{"image_size": 40, "norm": "none_scaled_ws", "stem": "deep", "label_smoothing": 0.1, "optimizer": "soap", "adamw_lr_other_params": 0.0013}
Rows from block 14 of a small image classifier, named by matrix and row number. Rows with one number belong to one channel. Each number is 50 + 12 x the weight over its row's rms, rounded and kept within 0 to 99. All counts start at 0.
After each channel's rows are labels from the 100 images, of 14976, where the channel reaches its highest value: "top examples" is what is common among them. Only what is clearly more common there than usual is listed. The data: procedural textures in two colours, tilted and lit.
# convs0: first 3x3 conv (model.blocks.14.convs.0.weight, 256x256x3x3, standardized in use, each kernel summed), inputs 0-127
# convs1: second 3x3 conv (model.blocks.14.convs.1.weight, 256x256x3x3, standardized in use, transposed, each kernel summed), outputs 0-127

convs0.142:66 39 33 34 44 43 22 46 39 51 49 39 39 66 37 47 53 56 41 37 53 46 35 51 33 61 55 32 46 43 52 57 33 54 67 47 33 48 35 45 45 42 69 53 39 55 39 40 49 48 40 42 51 41 52 31 36 49 64 41 44 33 45 63 43 72 60 85 45 55 55 53 45 37 69 47 51 57 52 31 57 29 39 43 22 70 28 44 57 45 59 42 50 54 28 43 48 62 63 65 47 69 61 61 34 58 54 57 69 63 69 36 58 48 24 38 69 46 59 58 46 46 53 66 33 47 65 64
convs1.142:56 41 31 52 44 52 38 46 57 55 26 33 53 29 60 58 57 39 29 61 69 46 46 49 34 53 36 36 54 49 70 40 44 59 38 73 38 58 65 53 46 64 58 73 24 57 42 57 73 49 50 47 66 49 55 56 46 29 70 37 45 42 33 59 42 53 80 07 37 68 41 59 31 52 64 41 53 54 37 43 37 57 31 41 65 36 46 45 52 51 45 42 52 46 43 36 54 47 29 68 81 57 42 32 45 33 37 50 38 41 80 41 42 56 37 48 60 42 43 75 57 53 43 47 46 46 45 76
top examples: pink; pattern colour: pink; white; ground colour: white

convs0.69:44 65 37 51 56 48 55 52 35 54 45 42 41 41 34 48 49 22 52 50 57 58 68 69 39 58 47 43 59 38 63 43 55 48 54 65 57 42 60 41 54 52 57 51 45 49 45 45 42 62 41 47 38 46 43 56 52 28 74 46 63 73 50 42 42 53 56 60 44 32 46 57 53 69 20 53 55 52 50 39 13 60 53 40 47 59 07 67 39 50 40 40 20 67 35 85 59 36 64 48 50 44 53 48 69 44 47 67 52 31 39 48 43 55 70 49 72 35 50 40 40 48 45 58 44 54 36 59
convs1.69:31 47 59 58 53 45 28 67 71 49 48 44 53 46 57 56 41 33 51 81 47 46 27 78 23 56 79 52 71 86 58 27 33 59 58 53 44 50 52 60 43 45 44 41 44 53 63 40 32 58 59 53 46 54 35 53 28 62 70 54 46 50 59 33 49 43 46 57 67 51 40 38 35 40 46 51 50 51 70 47 59 67 47 56 59 72 43 51 51 48 52 27 56 46 55 30 50 29 46 42 65 41 61 56 51 59 57 62 44 70 21 51 45 49 38 53 24 66 48 54 38 42 46 53 37 58 32 52
top examples: purple; pattern colour: purple; teal; blue

convs0.112:39 56 41 39 64 58 48 66 42 51 46 41 60 59 42 69 45 50 67 64 66 37 50 55 56 46 53 68 65 76 72 64 62 52 62 47 51 29 53 64 46 57 63 46 43 43 61 59 48 53 55 51 82 53 67 37 65 52 19 65 50 56 43 42 45 41 65 67 51 58 46 61 40 59 44 54 54 56 34 37 52 51 60 42 47 50 54 52 53 48 53 47 29 54 36 64 41 32 43 28 44 71 47 34 38 46 38 55 61 50 59 28 46 60 43 50 65 49 53 56 47 51 45 52 44 59 46 75
convs1.112:57 55 37 70 46 43 71 43 88 50 53 61 51 42 55 63 49 69 30 64 62 40 60 61 66 49 48 39 51 51 56 65 29 45 57 53 47 76 57 57 50 46 50 34 43 50 55 47 59 53 45 58 66 57 57 44 46 39 74 47 53 52 42 47 25 56 79 33 53 55 65 66 39 53 43 59 75 40 59 66 44 57 46 26 48 63 69 59 56 42 48 52 65 48 57 43 45 51 56 51 55 73 52 27 31 57 33 59 32 48 33 37 55 50 37 43 62 27 38 41 50 47 53 42 53 49 49 57
top examples: purple; pattern colour: purple; white; ground colour: white

convs0.12:42 70 72 54 65 49 58 61 30 58 66 42 60 41 54 43 44 62 29 48 38 45 40 31 43 61 43 46 40 47 66 69 63 45 56 53 56 56 44 59 52 38 72 46 50 37 44 51 52 43 53 57 49 54 50 29 66 56 40 51 32 76 37 55 41 38 42 59 45 37 52 45 55 54 54 57 43 46 48 43 45 52 65 52 74 35 56 60 53 59 52 46 26 41 60 53 42 59 64 20 58 38 29 60 48 45 58 54 57 65 20 34 26 39 48 39 46 45 47 56 44 58 41 42 48 76 45 59
convs1.12:49 24 54 48 50 41 45 31 57 71 51 12 63 76 49 42 48 81 37 60 57 40 71 37 51 52 51 32 50 65 61 48 31 39 66 66 45 54 70 53 39 53 38 44 38 47 61 37 16 41 51 58 43 53 45 42 20 59 37 62 45 59 68 47 51 35 52 34 53 52 46 37 48 42 38 41 61 63 62 54 50 31 53 42 68 43 22 19 60 56 57 49 42 47 49 52 42 64 50 44 70 58 65 64 47 36 54 50 61 57 49 45 54 59 49 50 42 45 69 47 42 46 57 59 47 45 55 50
top examples: blue; pattern colour: blue

convs0.32:45 51 44 51 46 59 42 43 46 55 41 31 58 39 43 61 28 41 42 71 68 22 47 76 41 64 49 26 53 57 40 68 63 51 58 47 51 33 56 43 51 69 26 50 51 33 39 55 40 34 60 51 45 63 67 54 50 52 37 48 43 41 48 57 50 29 53 40 48 66 59 50 44 50 63 56 48 27 70 23 44 53 39 51 75 57 27 66 55 53 53 45 58 43 68 42 51 66 65 46 60 54 61 71 35 53 36 46 68 43 38 24 64 46 52 48 51 55 46 63 53 52 29 52 44 31 26 53
convs1.32:43 47 79 60 52 53 52 51 58 49 68 32 46 55 44 47 34 50 58 62 67 43 56 53 52 66 57 49 57 53 55 46 41 57 31 36 61 70 49 64 68 47 40 58 28 58 26 28 47 34 59 54 39 53 48 62 32 42 34 42 57 62 52 51 34 37 34 65 54 47 44 59 58 53 66 38 80 29 30 62 40 54 63 32 59 78 35 59 64 51 47 43 50 39 51 75 61 46 42 54 20 54 43 41 57 39 63 37 31 49 26 19 47 30 56 53 59 44 52 61 51 46 52 30 62 77 48 47
top examples: pink; pattern colour: pink; white; pattern colour: white

convs0.90:45 58 43 75 57 44 31 76 60 56 71 47 46 40 56 57 57 24 38 61 47 51 54 62 58 51 40 57 57 74 67 41 61 60 38 67 73 51 50 56 66 40 77 62 37 42 30 51 57 62 60 45 43 63 51 40 64 69 47 62 40 36 61 31 22 38 40 43 45 31 57 56 44 69 45 47 56 44 60 57 43 54 62 47 43 57 54 50 34 56 51 35 38 39 41 51 38 64 69 50 39 57 58 49 63 68 46 50 42 48 63 51 40 44 38 49 54 44 48 56 53 54 48 36 58 48 51 42
convs1.90:46 54 41 41 44 60 42 24 54 44 54 50 34 57 64 50 39 56 47 57 44 37 50 46 43 60 32 35 68 23 63 59 63 46 59 51 73 55 29 66 38 50 51 69 48 60 36 57 62 46 53 41 54 54 32 55 56 49 47 46 57 48 50 35 51 37 47 44 45 64 55 59 67 48 44 50 46 28 55 44 62 30 49 66 58 54 49 45 54 44 37 25 59 27 51 25 58 60 43 17 48 63 46 69 32 49 63 57 50 73 70 58 50 62 54 56 62 65 37 53 44 44 34 41 53 49 26 46
top examples: yellow; pattern colour: yellow; brown; pattern colour: brown

convs0.96:54 68 41 48 48 54 38 35 57 64 57 57 34 37 39 48 64 30 55 74 42 58 58 37 56 51 51 63 29 62 60 60 41 45 41 41 49 70 48 61 47 42 73 56 61 56 46 55 47 60 52 52 54 58 65 71 77 41 45 64 45 52 50 47 48 48 34 66 38 46 47 46 50 41 48 26 59 38 60 36 44 57 44 57 33 49 49 50 35 62 85 76 57 29 47 61 43 62 69 51 37 73 72 62 64 71 53 53 31 46 50 49 45 47 34 68 52 53 57 41 53 73 69 41 49 39 40 31
convs1.96:36 83 66 61 45 35 59 58 53 57 47 50 60 57 85 47 54 44 66 51 58 39 33 51 47 51 23 40 46 45 14 51 79 40 73 53 50 60 53 58 55 57 55 40 42 52 40 42 54 49 69 46 40 48 45 38 39 37 36 31 53 48 39 47 66 28 29 25 55 84 68 39 65 60 61 51 51 51 54 51 48 54 52 44 60 57 62 21 38 45 35 40 46 45 62 46 57 56 56 39 44 19 78 41 49 51 52 51 53 30 49 49 49 28 57 47 45 52 37 43 20 43 31 41 61 45 66 37
top examples: yellow; pattern colour: yellow

convs0.128:41 30 66 41 20 31 72 52 55 39 44 46 52 56 46 72 37 73 53 62 46 46 47 38 53 69 37 64 53 53 39 47 47 55 53 60 47 48 29 64 64 52 36 37 42 54 52 54 56 39 45 40 53 60 62 48 56 44 66 47 50 67 40 47 40 56 55 35 70 60 47 63 61 45 56 34 45 62 55 81 44 51 50 68 53 57 75 48 50 55 45 43 38 62 32 51 38 38 72 74 23 45 54 42 42 56 59 37 30 67 62 60 28 51 60 43 63 34 44 36 44 69 49 68 42 46 28 34
convs1.128:57 59 55 35 54 52 63 41 54 65 52 53 57 28 53 23 47 27 69 33 61 65 50 67 48 61 57 39 57 42 58 50 56 43 48 40 45 45 49 52 64 45 61 64 38 43 42 54 56 45 48 39 58 52 50 45 47 60 73 46 39 72 52 58 40 47 29 52 48 75 30 56 59 44 24 51 64 56 75 62 50 51 58 46 57 66 84 24 58 40 35 41 61 45 60 65 39 59 48 47 48 42 49 40 28 42 31 63 44 52 49 57 44 37 47 45 71 44 54 60 57 58 42 45 40 45 50 59
top examples: yellow; pattern colour: yellow

convs0.119:74 60 60 58 47 44 37 27 52 44 51 56 40 62 69 55 56 51 60 41 66 34 42 53 48 53 52 50 53 61 43 55 62 60 50 49 41 59 48 45 41 65 34 46 35 63 53 33 38 50 40 55 59 48 61 21 53 42 50 44 47 69 41 57 35 37 56 30 56 46 73 47 45 49 74 28 52 52 42 50 24 56 60 60 53 40 42 39 55 45 52 32 66 48 44 79 31 44 61 52 35 66 63 45 56 57 47 46 57 80 44 46 43 35 44 20 71 38 49 33 33 64 59 69 41 60 42 57
convs1.119:57 54 33 66 69 51 40 54 43 34 61 30 56 38 49 47 46 69 26 60 68 50 44 63 70 61 49 42 66 36 50 54 52 47 41 42 57 41 49 51 48 61 51 52 40 58 42 62 55 51 46 62 45 33 66 37 60 27 41 52 33 41 60 61 49 27 52 57 37 63 51 54 46 75 49 41 51 64 43 43 56 56 63 29 41 52 50 35 58 56 39 37 69 43 48 12 46 54 27 56 48 56 45 48 34 51 49 47 28 44 44 46 59 51 47 46 85 40 31 46 54 79 35 53 54 49 52 44
top examples: yellow; pattern colour: yellow

convs0.166:52 73 42 60 36 54 53 54 56 29 46 75 58 45 57 62 60 45 50 51 40 51 50 52 49 44 25 60 38 60 45 48 56 66 41 48 48 38 39 51 46 46 66 66 57 52 63 56 45 51 60 39 55 37 57 58 39 32 53 47 37 46 46 30 37 42 51 44 44 57 53 63 51 67 61 36 50 31 47 36 55 38 35 33 44 38 52 55 53 51 46 59 39 78 38 21 53 37 73 47 64 58 58 26 46 74 49 59 54 52 88 35 50 48 34 35 68 45 52 32 55 59 51 36 59 52 26 47
convs1.166:79 57 53 43 43 51 54 44 68 33 49 47 54 54 49 43 60 35 66 39 47 83 65 43 39 32 05 44 62 54 22 20 67 37 61 34 59 69 50 49 45 35 50 64 38 46 38 34 36 34 33 42 26 54 48 53 64 65 60 47 44 47 50 42 57 39 48 82 52 56 67 35 55 42 58 46 62 41 57 47 51 55 47 48 52 18 40 61 61 51 40 51 42 58 51 45 48 44 46 24 60 52 50 68 62 41 53 35 41 63 68 63 43 62 57 41 76 39 57 55 47 54 53 52 54 49 14 56
top examples: purple; pattern colour: purple; pattern colour: blue; ground colour: white

convs0.194:54 54 63 63 31 46 54 43 56 57 58 27 50 36 53 32 48 50 69 41 43 48 51 56 46 45 49 16 46 53 45 22 27 49 42 37 41 41 42 58 62 52 61 55 46 51 58 52 63 52 50 50 50 49 37 70 48 53 52 49 71 17 56 59 59 53 57 66 43 62 55 54 38 45 43 47 51 31 55 36 59 48 57 46 59 64 40 52 47 47 65 36 37 62 44 55 58 69 40 28 42 72 69 61 52 50 67 55 54 31 39 68 16 57 47 66 47 67 40 62 57 63 47 39 57 34 29 50
convs1.194:51 67 52 69 64 47 53 42 31 74 47 59 51 41 48 70 47 49 41 45 65 28 27 55 61 47 50 71 74 32 57 46 36 60 65 50 42 58 70 42 59 52 65 47 38 40 59 56 54 55 43 43 58 66 55 41 44 49 33 45 40 43 57 39 68 61 65 39 28 59 50 50 46 53 39 78 40 32 69 37 69 45 50 43 29 76 31 41 65 56 42 60 45 48 77 57 37 43 32 63 68 58 37 50 48 37 58 53 52 71 30 64 43 48 57 52 46 38 39 53 52 50 46 53 63 23 44 54
top examples: blue; pattern colour: blue; teal; pattern colour: teal

convs0.206:66 40 50 65 44 50 45 40 54 44 51 47 59 41 20 25 63 57 43 46 48 45 46 47 47 59 42 42 43 73 56 37 49 48 44 41 49 51 51 46 37 66 45 57 66 49 82 47 39 58 54 52 64 59 49 51 59 52 26 31 26 30 51 42 54 33 50 52 35 56 57 54 42 39 64 18 46 33 46 66 47 52 49 68 52 44 67 48 49 72 63 50 54 42 57 34 28 43 50 56 62 41 39 51 42 59 15 40 38 66 58 71 76 42 47 36 44 19 60 19 51 50 32 74 37 48 49 61
convs1.206:30 41 58 58 72 54 59 47 72 46 56 50 54 56 63 84 40 73 50 53 51 42 69 43 44 69 61 42 65 51 34 25 67 52 47 64 51 49 45 40 42 53 54 51 59 41 70 44 44 55 52 43 62 51 37 36 74 53 84 44 71 62 48 49 67 40 40 45 62 28 28 55 47 59 36 57 62 41 52 61 57 48 49 49 54 46 65 55 54 61 43 54 51 35 38 59 51 42 47 50 28 46 52 66 59 41 55 65 32 52 59 67 41 36 57 51 22 47 56 65 66 54 50 60 46 23 39 52
top examples: purple; pattern colour: purple; white; ground colour: white

convs0.252:61 50 66 48 52 59 60 35 70 63 53 45 60 34 43 63 49 45 47 49 35 55 41 42 39 38 39 33 62 62 44 43 36 61 46 39 55 55 61 44 42 49 59 49 62 55 38 45 56 44 61 43 50 59 46 39 53 43 32 53 56 41 58 48 62 77 48 53 49 44 69 27 51 56 60 36 58 60 46 52 39 38 57 67 57 47 63 51 53 60 23 41 44 55 63 56 38 59 41 34 38 42 56 52 80 60 44 30 56 65 69 43 19 41 52 43 48 47 70 42 62 57 53 72 51 60 51 70
convs1.252:57 44 30 44 53 52 61 82 46 66 53 43 54 69 55 52 57 44 55 35 52 69 53 40 55 16 42 41 54 55 36 39 45 47 52 39 43 57 52 45 57 45 41 45 35 47 53 68 43 61 37 39 47 49 61 58 65 40 53 63 58 55 55 51 53 58 66 73 51 36 44 39 55 57 54 51 54 28 40 52 79 73 53 35 54 40 42 40 51 55 54 49 33 44 46 46 69 63 50 41 18 55 50 38 51 61 43 70 35 42 69 51 59 50 52 59 44 42 42 62 49 57 27 51 59 44 59 69
top examples: red; pattern colour: red; brown; pattern colour: brown

convs0.11:46 54 47 39 39 52 64 55 65 38 50 39 36 50 37 56 41 72 52 42 60 33 52 44 41 64 41 62 56 50 38 55 41 45 68 39 48 40 48 48 64 72 59 58 52 46 77 62 46 46 52 52 62 51 41 28 51 57 56 63 50 62 36 57 49 64 44 38 45 37 58 42 39 44 55 34 50 35 43 33 34 49 60 35 55 49 44 66 52 48 16 50 43 50 48 59 20 57 38 43 50 59 63 51 61 43 50 45 78 61 61 58 13 48 34 33 49 50 42 47 50 51 47 31 34 51 62 54
convs1.11:32 33 65 53 52 51 74 42 55 64 52 54 47 61 42 45 31 61 39 58 55 54 49 64 55 47 64 50 61 52 40 28 55 57 42 67 31 56 40 76 45 22 34 54 39 59 64 55 48 51 65 48 55 62 41 66 59 39 63 51 45 67 64 62 31 66 55 63 52 38 47 62 41 58 63 66 46 55 53 59 70 48 57 36 69 47 46 54 55 49 45 67 40 24 57 74 81 62 40 55 62 40 59 40 52 39 63 72 63 47 38 47 40 45 50 19 54 55 57 43 28 47 35 47 58 69 33 46
top examples: white; ground colour: white; purple; pattern colour: purple

convs0.187:50 54 27 47 60 56 49 31 53 59 40 37 51 68 36 60 46 41 63 52 40 48 59 64 49 53 56 63 45 40 45 52 50 43 91 41 60 53 51 61 44 47 30 59 24 62 65 59 52 53 60 59 34 60 56 55 39 69 60 52 38 46 48 47 63 55 62 62 44 37 65 72 53 54 58 74 55 64 55 35 31 55 55 43 57 33 36 59 55 62 59 54 47 69 52 52 43 35 56 52 58 60 57 30 43 46 50 41 44 37 31 32 58 53 51 59 38 69 54 59 44 60 53 67 57 52 37 37
convs1.187:30 41 74 45 48 36 45 60 57 58 62 37 40 67 67 51 48 39 75 29 39 39 52 48 42 41 55 50 44 62 44 49 60 68 26 26 40 41 69 61 56 50 37 28 46 47 35 37 45 57 65 42 43 47 48 60 54 32 61 65 56 40 54 47 74 47 34 60 63 44 52 63 57 50 53 53 48 37 38 56 49 53 52 64 48 35 67 60 72 28 50 51 50 67 61 50 64 71 72 29 43 54 72 48 52 58 54 49 39 30 46 35 45 45 64 37 52 51 53 48 40 69 53 49 51 44 43 21
top examples: pink; pattern colour: pink; yellow; pattern colour: yellow

convs0.248:45 42 33 57 46 49 38 32 72 61 57 61 62 52 53 46 43 43 48 56 45 43 58 52 44 54 60 42 39 43 62 28 71 46 55 49 47 49 44 42 48 52 65 60 58 71 44 39 42 56 52 46 48 53 63 21 44 51 31 72 34 23 39 51 55 40 66 59 64 55 35 51 68 53 30 69 73 56 34 21 72 40 42 53 56 59 56 55 61 29 55 49 68 45 55 12 46 34 58 55 51 30 50 63 49 36 55 48 46 49 62 75 52 40 46 55 51 49 65 49 43 23 53 37 27 45 37 68
convs1.248:41 49 46 72 55 56 47 29 50 68 28 64 56 53 66 62 69 35 48 39 37 55 30 50 35 51 33 35 48 41 42 46 30 42 46 32 32 56 36 35 58 41 59 54 35 59 37 57 54 52 76 44 64 61 45 63 77 41 46 59 58 61 49 49 62 39 39 43 51 40 44 42 57 59 60 42 34 32 12 51 38 57 54 73 50 65 37 46 65 43 57 52 62 56 60 40 34 50 70 48 66 43 38 37 52 73 49 42 50 54 54 37 47 44 64 40 46 49 59 62 39 49 23 60 57 59 44 26
top examples: pink; pattern colour: pink; black; ground colour: black

convs0.175:57 56 52 46 51 48 46 56 63 46 45 54 41 42 91 53 37 80 53 53 36 57 58 52 43 58 52 70 56 64 52 46 37 39 51 57 45 48 38 53 57 64 50 38 48 53 77 59 35 49 47 55 51 48 50 61 57 48 45 40 55 59 46 49 44 87 46 45 64 67 46 47 39 41 71 34 52 52 48 79 45 63 46 31 33 62 49 47 57 61 33 43 74 57 40 69 33 17 36 39 46 44 52 54 47 39 51 37 63 46 66 43 36 51 37 50 73 53 60 44 53 60 62 54 53 79 46 66
convs1.175:67 37 50 56 57 64 51 53 49 39 50 64 58 44 32 46 32 51 56 47 48 56 55 69 61 55 52 58 60 53 62 52 46 50 39 64 34 35 56 17 44 65 65 43 47 66 41 69 42 44 52 58 45 50 55 55 71 53 76 50 39 36 52 78 51 85 62 55 37 44 44 48 49 27 32 55 35 66 51 64 41 40 56 53 50 50 59 51 55 58 25 67 77 59 49 38 65 67 71 59 47 61 34 32 61 61 36 55 57 46 52 54 52 60 52 42 83 54 31 42 71 73 47 32 63 39 66 57
top examples: purple; pattern colour: purple; ground colour: white; ground colour: pink

convs0.97:45 42 53 56 41 35 42 42 36 66 45 66 57 72 67 70 58 51 48 48 29 31 34 52 59 49 39 26 63 51 36 48 65 35 44 39 53 54 65 69 29 48 43 51 46 43 42 55 58 61 41 53 43 57 57 39 36 62 59 48 36 41 55 53 60 35 62 36 77 71 63 50 67 46 32 59 38 43 21 50 43 43 46 54 65 59 32 48 44 56 70 37 57 40 64 49 56 51 51 37 51 61 46 37 43 52 38 51 52 43 48 25 37 53 51 54 63 75 73 49 51 39 71 54 45 45 53 57
convs1.97:57 52 50 37 50 54 66 44 69 62 55 57 10 59 51 53 58 51 36 36 40 57 47 52 44 52 49 44 59 65 65 57 44 62 51 47 56 32 53 45 50 37 47 41 43 57 54 50 63 49 60 57 18 57 42 47 66 54 45 59 57 50 50 48 44 54 61 51 54 42 53 52 53 60 63 63 28 39 47 50 37 49 41 72 59 52 37 50 36 34 39 46 44 50 68 60 47 37 67 39 63 69 42 58 35 48 52 58 32 71 54 60 71 34 51 85 44 43 63 31 30 42 54 75 60 64 47 38
top examples: purple; pattern colour: purple; black; pattern colour: black

convs0.105:50 51 58 62 47 29 36 70 81 43 44 12 57 38 62 23 47 41 34 41 54 50 59 35 60 44 43 35 64 55 45 67 48 34 61 46 43 40 49 51 58 52 53 41 63 40 57 45 46 44 64 50 37 49 58 49 54 43 55 47 54 56 42 54 49 64 60 57 45 42 47 59 43 38 61 46 61 41 43 22 34 54 48 32 48 37 14 38 57 43 46 55 49 52 49 49 41 55 50 31 55 30 60 43 48 55 33 52 56 61 27 75 53 43 35 53 76 51 58 65 62 77 49 47 51 53 25 38
convs1.105:59 36 49 47 42 49 39 55 36 43 64 05 60 63 51 86 38 56 50 52 69 49 56 45 55 34 68 60 44 63 45 59 60 69 45 48 34 67 39 59 46 29 46 27 53 55 60 67 42 50 55 35 55 39 51 65 37 58 45 45 51 42 59 34 70 52 59 44 49 30 67 58 48 60 34 38 34 44 37 47 67 35 56 52 68 17 22 39 37 48 57 45 60 49 64 53 55 52 46 39 38 57 47 54 70 62 56 62 54 49 20 58 57 52 69 53 68 30 40 44 19 65 45 53 57 46 49 47
top examples: pink; pattern colour: pink; ground colour: black

convs0.239:51 48 57 52 27 47 50 73 36 45 56 27 52 52 79 46 38 65 73 58 40 61 55 58 49 51 46 03 48 76 78 56 57 33 32 61 42 59 44 49 49 43 47 32 41 25 55 57 50 55 45 49 50 57 42 44 40 34 46 35 67 27 68 35 56 53 40 48 46 57 45 52 49 44 58 56 36 37 50 46 35 54 60 53 47 51 51 31 48 39 59 39 47 60 49 54 77 33 63 47 50 51 48 39 66 59 64 46 35 53 62 68 43 76 43 58 36 67 54 43 51 61 37 67 59 73 55 52
convs1.239:54 61 53 50 51 59 51 38 28 61 51 44 48 30 34 42 56 57 59 36 44 30 25 57 53 32 58 44 65 40 67 59 42 56 66 65 72 44 62 36 53 51 48 56 56 49 51 72 64 53 45 42 54 51 57 52 48 61 19 31 24 76 56 26 63 58 50 49 41 44 38 49 64 31 42 48 38 47 55 59 49 45 49 29 50 36 51 61 49 48 53 61 45 51 37 46 32 51 31 63 39 52 54 64 20 36 46 63 59 46 52 64 58 33 38 39 41 32 66 43 17 44 67 44 74 75 46 41
top examples: blue; pattern colour: blue; white; ground colour: white

convs0.147:86 45 43 59 50 21 60 47 73 56 39 33 50 57 56 39 65 70 52 36 59 56 54 44 40 48 48 55 46 72 71 47 52 43 39 61 43 50 43 45 49 41 65 50 45 54 76 56 52 66 42 62 46 54 59 36 60 35 29 54 40 57 38 45 37 57 55 29 57 41 65 51 63 41 39 53 44 52 56 58 55 41 46 63 46 65 57 48 59 35 57 33 37 61 50 59 35 36 63 50 62 65 33 53 52 44 47 43 42 29 40 41 47 50 51 37 32 47 39 57 53 63 65 40 57 46 60 48
convs1.147:36 60 65 58 48 57 60 50 83 58 51 50 24 41 52 90 43 45 60 65 43 41 48 58 58 53 78 34 60 39 60 41 61 52 67 61 57 51 61 57 40 42 54 59 48 43 33 40 50 45 51 47 38 56 47 68 49 40 64 58 36 27 40 47 63 54 31 59 59 41 63 73 70 57 39 39 34 61 51 64 60 50 51 51 38 35 70 56 38 54 61 36 56 57 64 58 57 60 54 72 48 58 61 57 37 54 63 38 40 33 39 55 48 29 46 49 18 46 55 41 44 48 53 40 55 29 49 67
top examples: purple; pattern colour: purple; white; ground colour: white

convs0.247:71 67 63 41 56 42 38 35 47 55 61 35 76 41 41 69 59 48 61 35 52 45 65 63 51 57 51 25 85 50 35 68 41 53 57 38 60 25 66 41 45 52 47 43 58 45 68 35 72 45 56 55 44 47 54 25 30 35 51 55 36 40 42 50 61 51 64 23 56 42 56 49 47 50 62 46 37 66 64 25 38 52 57 64 59 60 46 61 67 54 57 52 30 70 32 72 44 55 31 44 33 70 58 52 55 50 36 53 46 70 49 44 43 49 39 59 46 42 49 53 65 45 50 47 60 47 46 66
convs1.247:54 71 60 48 43 58 72 53 54 67 39 50 50 37 45 30 43 37 60 33 37 50 68 62 57 38 58 40 38 48 46 52 42 52 62 50 39 46 55 44 44 34 46 51 33 30 51 38 55 45 50 58 25 29 53 36 42 49 48 54 70 38 33 50 49 37 57 48 73 63 53 46 44 45 70 42 40 61 19 45 65 45 44 49 36 69 46 54 61 46 60 65 50 48 33 55 44 41 62 61 54 41 55 20 51 42 63 58 50 43 60 09 46 57 69 46 49 46 38 42 52 31 32 47 44 37 64 45
top examples: pink; pattern colour: pink; ground colour: black; pattern colour: white

convs0.8:40 53 60 71 66 54 37 44 74 39 48 44 37 55 68 19 50 42 69 63 52 36 44 58 49 52 57 44 38 63 64 58 56 74 48 44 48 51 65 72 50 40 63 59 74 53 54 35 60 44 40 49 59 51 39 52 59 34 56 56 56 41 37 30 48 68 60 41 39 35 46 85 27 56 50 42 34 43 59 61 53 54 47 30 55 50 35 59 64 70 61 18 36 28 52 60 66 50 48 61 76 37 32 35 34 55 55 37 53 50 16 60 44 53 63 66 89 49 43 51 46 66 58 48 30 62 42 34
convs1.8:51 51 51 38 51 49 47 61 48 35 56 43 24 56 63 79 58 62 55 63 52 43 58 54 50 52 58 29 40 53 30 52 55 58 51 37 40 58 73 58 45 49 57 51 64 34 50 55 42 68 45 43 52 50 36 35 68 65 46 25 52 47 56 40 60 43 56 61 56 47 69 36 67 38 51 55 45 42 57 48 57 74 55 58 68 55 46 37 40 69 48 38 48 46 90 57 45 50 49 46 38 58 39 53 74 89 57 66 44 68 37 53 54 42 57 48 70 53 63 57 35 55 61 50 59 48 44 41
top examples: yellow; pattern colour: yellow

convs0.152:57 60 53 40 49 36 36 54 45 52 57 63 49 58 54 75 33 32 35 54 66 39 42 48 42 53 60 41 80 49 77 54 49 60 74 67 66 49 47 46 54 55 54 44 40 53 72 65 55 34 69 58 56 58 56 72 57 53 58 49 30 34 38 51 55 38 65 46 36 53 51 76 43 59 52 61 49 50 61 60 70 45 63 39 42 65 40 51 55 23 79 49 50 27 70 63 43 36 40 41 54 51 54 62 57 54 57 48 17 55 52 42 40 47 39 31 48 57 36 37 44 38 12 63 62 50 54 49
convs1.152:50 36 27 51 35 77 56 58 52 31 51 68 39 51 58 67 41 59 37 50 38 65 33 13 68 63 51 64 61 57 40 64 38 56 45 27 36 55 42 58 52 35 46 22 41 55 56 25 27 53 56 43 35 50 49 24 40 41 45 47 61 36 58 62 48 40 41 47 51 49 58 75 58 40 53 56 40 61 51 45 47 53 43 47 52 47 40 57 60 25 47 70 51 35 58 46 41 48 49 44 57 47 64 43 35 47 53 48 75 53 44 41 56 53 52 67 59 55 54 26 36 29 51 57 47 52 53 49
top examples: white; pattern colour: white; teal; pattern colour: teal

convs0.208:40 42 40 52 41 61 49 64 40 51 51 60 50 33 43 60 50 46 48 49 38 42 56 52 58 59 59 40 49 71 54 51 39 66 61 49 59 35 62 39 63 51 45 57 53 58 57 50 50 38 55 47 63 74 33 39 41 68 55 55 67 55 71 29 44 45 44 56 66 66 65 44 58 64 60 69 71 52 28 54 74 51 62 68 27 54 61 32 58 38 35 44 44 51 49 39 41 46 70 45 42 71 69 56 55 52 61 40 58 46 67 50 37 55 43 37 46 68 45 13 57 47 48 36 43 35 38 62
convs1.208:34 61 58 39 57 82 78 47 52 52 63 67 33 49 45 35 32 53 57 38 49 63 46 55 61 58 35 64 37 39 62 72 66 62 42 54 54 47 62 42 50 57 45 49 43 72 63 53 54 45 51 68 51 53 51 46 58 46 50 64 57 62 73 35 59 42 56 57 57 67 37 57 64 33 35 55 40 39 46 22 57 43 40 37 29 58 64 65 35 48 49 54 32 47 48 74 43 57 54 38 23 60 30 41 46 40 55 65 44 46 73 35 51 39 44 66 57 38 47 33 47 44 18 55 56 53 53 58
top examples: red; pattern colour: red; orange; pattern colour: orange